{"model": "contrastive image-text model", "image_size": 32, "translate": 0.06, "embed_dim": 128, "encoder_inner_norm": false, "encoder_patch_size": [4, 4], "text_encoder_layers": 10, "text_encoder_fused_qkv": true, "momentum": 0.95}
Rows from block 2 of the image encoder, named by matrix and row number. Rows with one number belong to one neuron. Each number is 128 + 32 x the weight over its row's rms, rounded and kept within 0 to 255. All counts start at 0. Numbers have three digits each. After the name is the row's rms in percent of the matrix's.
# fc1: MLP up (encoder.blocks.2.mlp.fc1.weight, 1536x384), inputs 192-287
# fc2: MLP down (encoder.blocks.2.mlp.fc2.weight, 384x1536, transposed), outputs 192-287
fc1.985 013:079144125111110146133093064138135110121141093128166116053116143185149152121093181111121127076153153066109182130122151117146155054122134063132140164182122184144137168099124106114104174114170171125105156133171107085152061162134071176064124178064152055093105142117080148119086169073139164102
fc1.986 137:096111117111136123106117138096129103150099162125151170124148055145148123156104135133148138159131037119120104070143104110118154151158104128168108092084144108082162174180154104149191135181075092111130115051096150089176114168172138138134168171129092163131098103117146133111131116100108144143
fc1.987 027:168108161157178092121140099136140070138166145123111099143115104144081057076100100120081192108141174160114168141154108122144123145122133098113093118076143148139131167176046121140196076148142135083160082114098125154108133146118093128093110117132105093130206102083148110185144164097118083184
fc1.988 031:117149113098093127088091153143086136113110091159111111158075148126139105117138164128084120100129077105220167127099155149067128144088154150119159095138077142117170145152151120107124173095147120147150152170152108179124102118133145101127087085130107162103074120094105156141255159142154119118
fc1.989 216:163110104137139094130139088115147058174166170195158073128096106130165118122141156140105158139148079106122158112084106134147148109181116176144101118145132061096147106141179145057131088119113156150136081069121122102151204085078160072157112094138070129122106123108178044090160112135154172125
fc1.990 008:124123123090153177092098120082123128130147105157141109072155135134112145075107140120088149120121177113191104134156155173112120149122156122094126149193132141108134128160184116109131116144125147096132151114110108068134171150094137154175128137091120142161153149138154100151069155240083102094
fc1.991 010:048178129134162142150158148123162111144125156136125120145113156125072138114111155164139142105162098061108085070125122111100177123110118133145068078175110098111160134167183130153106136120131142035078133105199115193159099143171175105094120144143208119164122164154187156074179151089143133149
fc1.992 019:109115103120097129163102135123092149085142112071119198136135099129119105147183142135131094141089176170137068073132155094130198138132121142120080130115154109089113174191124125108109111131084110156058148107158166184140178122130037119098115118144113128145123118175121179151160128158130106114
fc1.993 006:123170097155136159137164110104152152154114136071159160107184145124105078151077176106167075128140156133098153108133121112073117115184109096114144121110110094101150122122133092119082162128100097142115152169158083123130135154088141069091154086155164164153141116190115107166143116097115098157
fc1.994 026:116129159087125141167138140180130141126115103160110197124157142127119121144152147132108149146120066114060172107120255102146111130066112121100100141074094198167081181187221121201113106120120152088126148171105108068114125082136106048153163165127133113171105133156160165148069106137144080118
fc1.995 010:157120077101125084138091180113166185151119037123149106049188140117165078158149133079200179137101109120195086139104131074135113153169101125146065149080101091154136094174144161171108125145145130167155137099094096235185122159127139106150106148115214116145132093095177125135100134160170146078
fc1.996 192:104097127104119118097101215108097162176213141140099111146133078122134124133139086173118135105153173107131125184161097131119149127174098137110188142166141080105113066123101158152068112151129128147120158156100127116118162093117117129144160148140134113158130127082086141158131155137128126161
fc1.997 032:125112163162142127146145153112140126098108142121142120098190089138134127138129162126107119170131076128041131105102181106179091102078145091111098089092180197118117174142148103162039183098101154082138111091130126134102095176151161112103123148141133172180122143125141171095113103128111082091
fc1.998 016:123086061115156171110119171128120178122097179100112102125167143148153141132105167123105128129192142124137097148165109108121108091092120159094090150137103155105117168130168108111115178147113122099070137149147120155090110106170140174118100140170114122127147113121128152168167123136133119146
fc2.985 011:143118091134108179100161137160153141189107136090114108129156122161123175147104213089106114103098073147105077061106120132080118121202170115139129159110178105125141160131110098113110149153072085107078105126109128134124129174085133180143166106103070091155095171159138190095186097137134078116
fc2.986 140:142131107153102165153168148178120070137149107158166096106137165111204123073176137116075122112124102101128116159086129113115090131154115117120146121167145114161137136179149084056182173151128135099177138131178109152116082128138120147092095145100128164104130126110166146117093079140135098109
fc2.987 023:082149144111114122127082104159131113130138103131161207097133132159123127140140154132119103092104136141113098091106158095101194104134137105122180126080103119129101136104137133064135155098123119174114096108138113139163117090149171125144120108091120147147090154161154118152058115123128090131
fc2.988 030:146149177094103108178150111099106117095177208072130159103147165132120156105183152143120127169150189185046116115154106103154132094159077125126093132151110128111131135140084112086115079166097095105089115130116131085110123140122090127080125116125094075107151112141144189135005142133108137159
fc2.989 226:097152162073123164098104127134139117089125146104136152148156174125119122084126097127140100217133127231117112119152124128098105119059129162103133184136135129088092120095101153180101159128088120133201096118171125132125147126140053103165125124113138134094122129183088228161145095122140131124
fc2.990 007:145154111127100113154096098181139166154110139066122151129090131148106111133161096144208188110134138133177110137126128179103166120140115219135139108144135123145096126144133160128074074146121125154124094122102145120190112083137096107181150138090110115123162153096118137154147107155139192147
fc2.991 008:152089099177113101047173148153096142154120124121076167082191120108114118107136167116188048099167094109135101037132119154139072138155111122127140165156175100133116151092085092148069165200123098138146123131096146179143112112124132180172087120100119154107146116151094150122124111117157171131
fc2.992 019:137158088095114120105144109140120113146178105133124101111093102144126106115115112149069114096108096123119088124128121151135153141127120150160124125128140106172120128106137112075178144208101169130129093085073129175083140115152182149153159144105127110119141108090136079118122177133114139139
fc2.993 006:128111071086094171161169076083095140159136106132097143165103105138129153103147136113182119172098158107135127132174178163143171089173156153131173106165146072160102153068191161153107121107090132098086165100076119080158156113117105174071116081135084083128158125163182142124097123152123097174
fc2.994 022:192136024157109131073152083175140142116167150127113130140075125090165128147151161140107073194143173156158084148089118074104129148101171139141091090122088133143100130103152131032164147186120098149147164107109116185218111173099149173180052133158111155152120112124082127103194124139118112137
fc2.995 009:112125137169111133126098087155112140123197168185132184098071093087089156133139095145138113108119159116109175178139153072083106122155178143101171095133158142099107163104134113083088110077041118083094131159110163136142138069083156110099127082113100173116086110110122075157087122106088124095
fc2.996 201:136218175175130100075132152173125104139141135131149123139080170148091122167087133120129136121147150109122145183160094095194131146097154128129153173154134121123112139132132127101112130152150130161114123141113084169144080139138144127173116124095118161104115125127148088145159059140103114163
fc2.997 027:131093112098089122100153121177134132160138138094099199157105145138148136111159142161098103162118095107134139140135128110079086150144103083091139096128122112107094122092162144108082062213156116120133207059128141148137092107102125108112119135142114100165115138145174128121154117111167078136
fc2.998 015:119162140102101138111128149102087117118078132118132129153097096144080144089136133139114157132097141121121095096140101196156140149094179154114235141139098113113138080144062187150082148091132072119170122114117055064141120153108125139127135126101142122130144135149146100155089109085153179160